config.toml
train_examples = 36250
image_size = 32
rotation_deg = 10
task = "deblurring"
loss = "charbonnier"
arch = "unet"
block = "bottleneck"
attention = false
residual_init = "none"
lr = 0.0014
eps = 1e-08
max_precond_dim = 1536
steps = 3200
batch_size = 64
warmup_steps = 90
Rows from block 2 of a small image deblurring model, named by matrix and row number. Rows with one number belong to one channel. Each number is 200 + 30 x the weight over its row's rms, rounded and kept within 0 to 999. All counts start at 0. After the name is the row's rms in percent of the matrix's.
Before each channel's rows are labels from the 100 images, of 14976, where the channel reaches its highest value: "strongest on" is what is common among them. Only what is clearly more common there than usual is listed. The data: dead-leaves pictures: piles of overlapping shapes.
# convs1: 3x3 conv (model.enc.2.0.convs.1.weight, 96x96x3x3, each kernel summed), inputs 32-63
# convs2: expand pointwise conv (model.enc.2.0.convs.2.weight, 192x96x1x1, transposed), outputs 39-77

strongest on: vivid
convs1.21,111,243,205,175,172,204,146,214,243,185,260,200,171,192,161,185,214,218,194,211,170,175,203,193,247,174,247,179,218,149,194,221,125
convs2.21,098,198,191,245,183,194,182,209,167,200,276,224,187,190,241,170,280,251,212,215,194,216,168,202,152,251,226,188,208,223,212,283,236,192,235,242,207,241,231,207

strongest on: grey
convs1.82,095,182,178,238,189,232,159,168,194,158,179,237,208,186,208,185,208,182,183,234,208,210,201,233,202,235,79,174,188,234,207,168,190
convs2.82,104,172,148,243,219,262,189,208,180,171,239,228,226,202,171,208,151,202,222,139,205,145,115,148,172,227,171,208,246,143,173,171,198,177,223,218,232,191,193,170

strongest on: grey
convs1.44,090,234,161,236,221,236,203,234,161,185,243,216,255,173,177,212,161,226,242,209,222,177,170,211,237,220,221,235,196,206,167,167,216
convs2.44,105,175,212,173,176,202,187,201,225,190,218,181,232,153,132,227,194,219,179,210,182,197,179,145,158,160,239,164,222,242,180,177,203,238,182,168,154,159,210,139

strongest on: grey
convs1.48,110,193,192,233,239,190,238,191,216,162,231,202,238,234,251,242,175,205,210,190,273,170,221,218,223,193,220,152,190,198,180,233,207
convs2.48,096,192,216,226,161,184,238,238,213,237,172,163,177,243,245,164,271,169,148,227,187,225,177,247,192,176,201,213,198,211,230,192,234,239,267,224,186,204,199,269

strongest on: grey
convs1.72,100,207,186,179,197,206,243,178,184,242,207,164,206,201,164,159,201,168,214,177,195,200,236,166,187,222,218,216,205,236,191,190,237
convs2.72,091,188,197,181,201,161,188,231,189,173,276,218,182,239,233,231,157,184,209,254,239,173,176,221,295,141,175,196,201,231,198,166,167,159,187,129,180,229,198,191

strongest on: grey
convs1.0,121,241,191,178,195,228,217,144,203,212,199,158,189,214,196,148,160,214,224,117,205,207,224,172,186,190,206,217,153,186,200,207,193
convs2.0,113,181,179,191,199,185,236,204,146,196,213,210,218,173,194,197,177,189,219,204,215,231,159,168,284,195,156,204,224,213,230,229,250,231,206,169,193,216,162,136

strongest on: textured; grey
convs1.33,110,207,252,171,282,215,211,175,228,253,170,190,240,216,236,166,173,251,191,172,196,194,199,186,258,189,193,195,186,175,189,174,139
convs2.33,108,225,227,185,230,233,174,213,145,200,132,207,182,143,251,182,271,189,223,206,210,142,173,164,227,197,217,233,188,216,224,251,227,152,204,250,186,172,205,249

strongest on: grey
convs1.51,090,239,173,160,200,216,211,225,189,221,231,166,149,216,189,167,182,213,226,187,181,225,187,126,220,230,221,183,206,211,215,154,228
convs2.51,085,172,151,114,201,205,172,194,187,176,202,189,195,215,202,212,144,218,228,205,260,184,197,265,204,200,207,225,247,193,191,180,250,193,234,193,159,217,221,234

strongest on: vivid
convs1.12,109,219,132,235,157,202,215,237,208,201,189,219,247,221,221,195,191,213,198,162,151,169,211,177,200,161,175,253,221,184,211,137,176
convs2.12,098,222,237,196,234,193,215,233,235,191,176,183,182,98,199,206,198,196,182,166,165,227,197,261,185,199,234,185,220,193,161,133,215,175,196,194,214,149,174,232

strongest on: vivid
convs1.1,104,177,176,239,230,228,214,155,233,185,218,201,158,273,209,212,193,206,197,229,193,202,241,246,239,202,181,158,175,200,158,113,219
convs2.1,107,216,163,200,273,225,191,130,205,210,184,184,207,168,179,194,200,195,223,243,241,220,205,179,232,265,188,184,222,217,215,254,154,184,167,241,235,213,209,187

strongest on: vivid; grey
convs1.86,098,175,165,256,219,180,177,203,226,198,195,220,166,202,193,222,242,240,192,222,194,212,178,225,201,208,223,159,148,187,221,190,165
convs2.86,102,225,203,160,192,205,239,223,268,146,157,200,197,196,194,175,233,220,212,189,198,192,235,202,145,165,154,160,169,167,143,222,214,144,166,191,172,171,239,243

strongest on: vivid
convs1.7,108,229,221,176,241,221,186,264,223,168,182,171,234,184,175,222,236,197,165,249,172,192,175,215,191,189,126,175,231,157,202,221,165
convs2.7,085,166,218,220,205,199,180,185,257,246,126,276,212,207,222,221,163,202,234,172,218,227,213,151,192,207,209,153,172,202,166,187,194,251,178,239,174,205,208,216

strongest on: grey
convs1.85,105,179,141,172,170,186,147,174,209,201,205,229,182,166,144,169,225,234,194,212,189,175,213,177,301,191,197,209,154,209,196,190,228
convs2.85,111,200,174,169,178,224,220,222,148,215,273,149,186,209,217,186,212,193,228,204,170,204,222,252,165,242,199,211,181,236,219,192,233,231,210,205,273,222,178,205

strongest on: textured
convs1.8,095,245,163,196,265,207,193,164,238,173,193,248,217,158,226,216,165,186,196,185,205,180,180,143,215,228,224,197,245,196,189,166,264
convs2.8,086,252,271,209,199,178,201,253,222,202,161,169,167,209,199,208,252,200,131,199,222,192,171,235,245,210,251,191,173,260,245,200,215,208,238,217,173,194,166,184

strongest on: vivid
convs1.24,112,211,206,185,217,210,209,184,234,172,185,151,217,183,195,234,204,231,225,195,160,211,182,256,237,209,207,157,172,190,167,198,196
convs2.24,103,211,224,166,200,242,242,256,226,222,170,139,223,232,193,136,235,201,209,192,257,200,206,187,146,201,188,269,198,181,198,162,241,244,191,180,199,201,232,217

strongest on: vivid
convs1.59,097,258,147,233,215,173,189,184,181,138,180,179,229,181,212,234,223,195,239,223,230,184,251,225,200,192,194,176,180,153,202,175,156
convs2.59,088,197,239,187,161,199,163,274,214,195,164,197,243,160,220,218,190,220,131,201,190,225,227,245,166,211,206,204,214,187,208,236,253,211,210,235,209,234,257,240

strongest on: textured
convs1.28,093,179,210,168,172,173,219,140,207,227,241,194,175,225,201,161,188,160,208,251,198,199,223,172,188,187,209,203,187,214,210,149,204
convs2.28,102,243,172,189,189,204,205,191,214,237,168,172,252,170,225,212,238,238,238,166,188,180,215,190,209,153,190,216,221,216,140,269,204,174,234,214,172,228,238,162

strongest on: textured; grey
convs1.10,088,186,165,197,236,188,154,200,219,199,160,170,209,236,169,217,149,219,224,174,270,165,138,180,208,220,183,238,235,197,226,224,216
convs2.10,097,175,175,262,197,170,195,238,117,163,158,187,182,179,231,215,188,173,227,239,197,236,180,173,183,219,204,191,226,155,187,234,219,173,242,180,252,214,132,139

strongest on: textured; grey
convs1.23,110,234,110,212,195,204,231,151,162,210,198,214,197,208,200,163,195,186,166,175,194,189,219,113,200,211,177,221,147,206,194,166,224
convs2.23,106,249,225,153,190,172,187,202,175,160,256,178,212,151,197,237,150,199,208,240,144,210,219,287,227,266,134,222,203,192,163,179,234,168,161,266,218,199,158,200

strongest on: textured; grey
convs1.70,077,220,204,160,179,165,198,200,206,210,197,145,191,224,235,173,202,205,185,209,168,246,222,174,189,230,256,169,171,184,175,250,193
convs2.70,099,204,133,204,153,171,242,210,240,213,201,222,199,215,175,219,202,226,201,192,184,158,188,163,227,241,187,241,219,190,282,256,209,128,248,221,191,231,206,172

strongest on: vivid
convs1.32,138,206,191,210,211,218,231,203,210,206,215,176,215,209,233,235,232,248,180,217,143,201,151,264,197,152,181,157,221,214,183,191,170
convs2.32,119,217,176,177,211,260,133,178,232,238,153,197,213,232,195,148,150,187,235,187,265,276,275,271,188,200,206,176,209,188,171,172,207,208,197,191,230,148,226,211

strongest on: vivid
convs1.66,084,256,171,181,234,189,253,211,241,265,200,208,151,298,216,209,127,184,203,174,235,188,211,220,243,225,206,173,225,196,188,199,232
convs2.66,101,244,197,231,214,191,204,244,181,222,247,211,203,166,216,179,175,192,211,198,205,218,186,206,206,210,208,163,221,182,203,185,180,136,229,203,174,192,185,215

strongest on: grey
convs1.90,108,195,270,117,227,207,160,268,163,172,159,255,141,230,209,206,182,202,140,265,236,209,211,175,219,204,198,141,196,212,200,217,213
convs2.90,106,235,198,223,171,257,250,234,185,220,240,269,197,197,192,179,308,151,189,185,165,205,217,231,238,201,199,196,206,208,173,190,207,215,229,235,178,242,162,167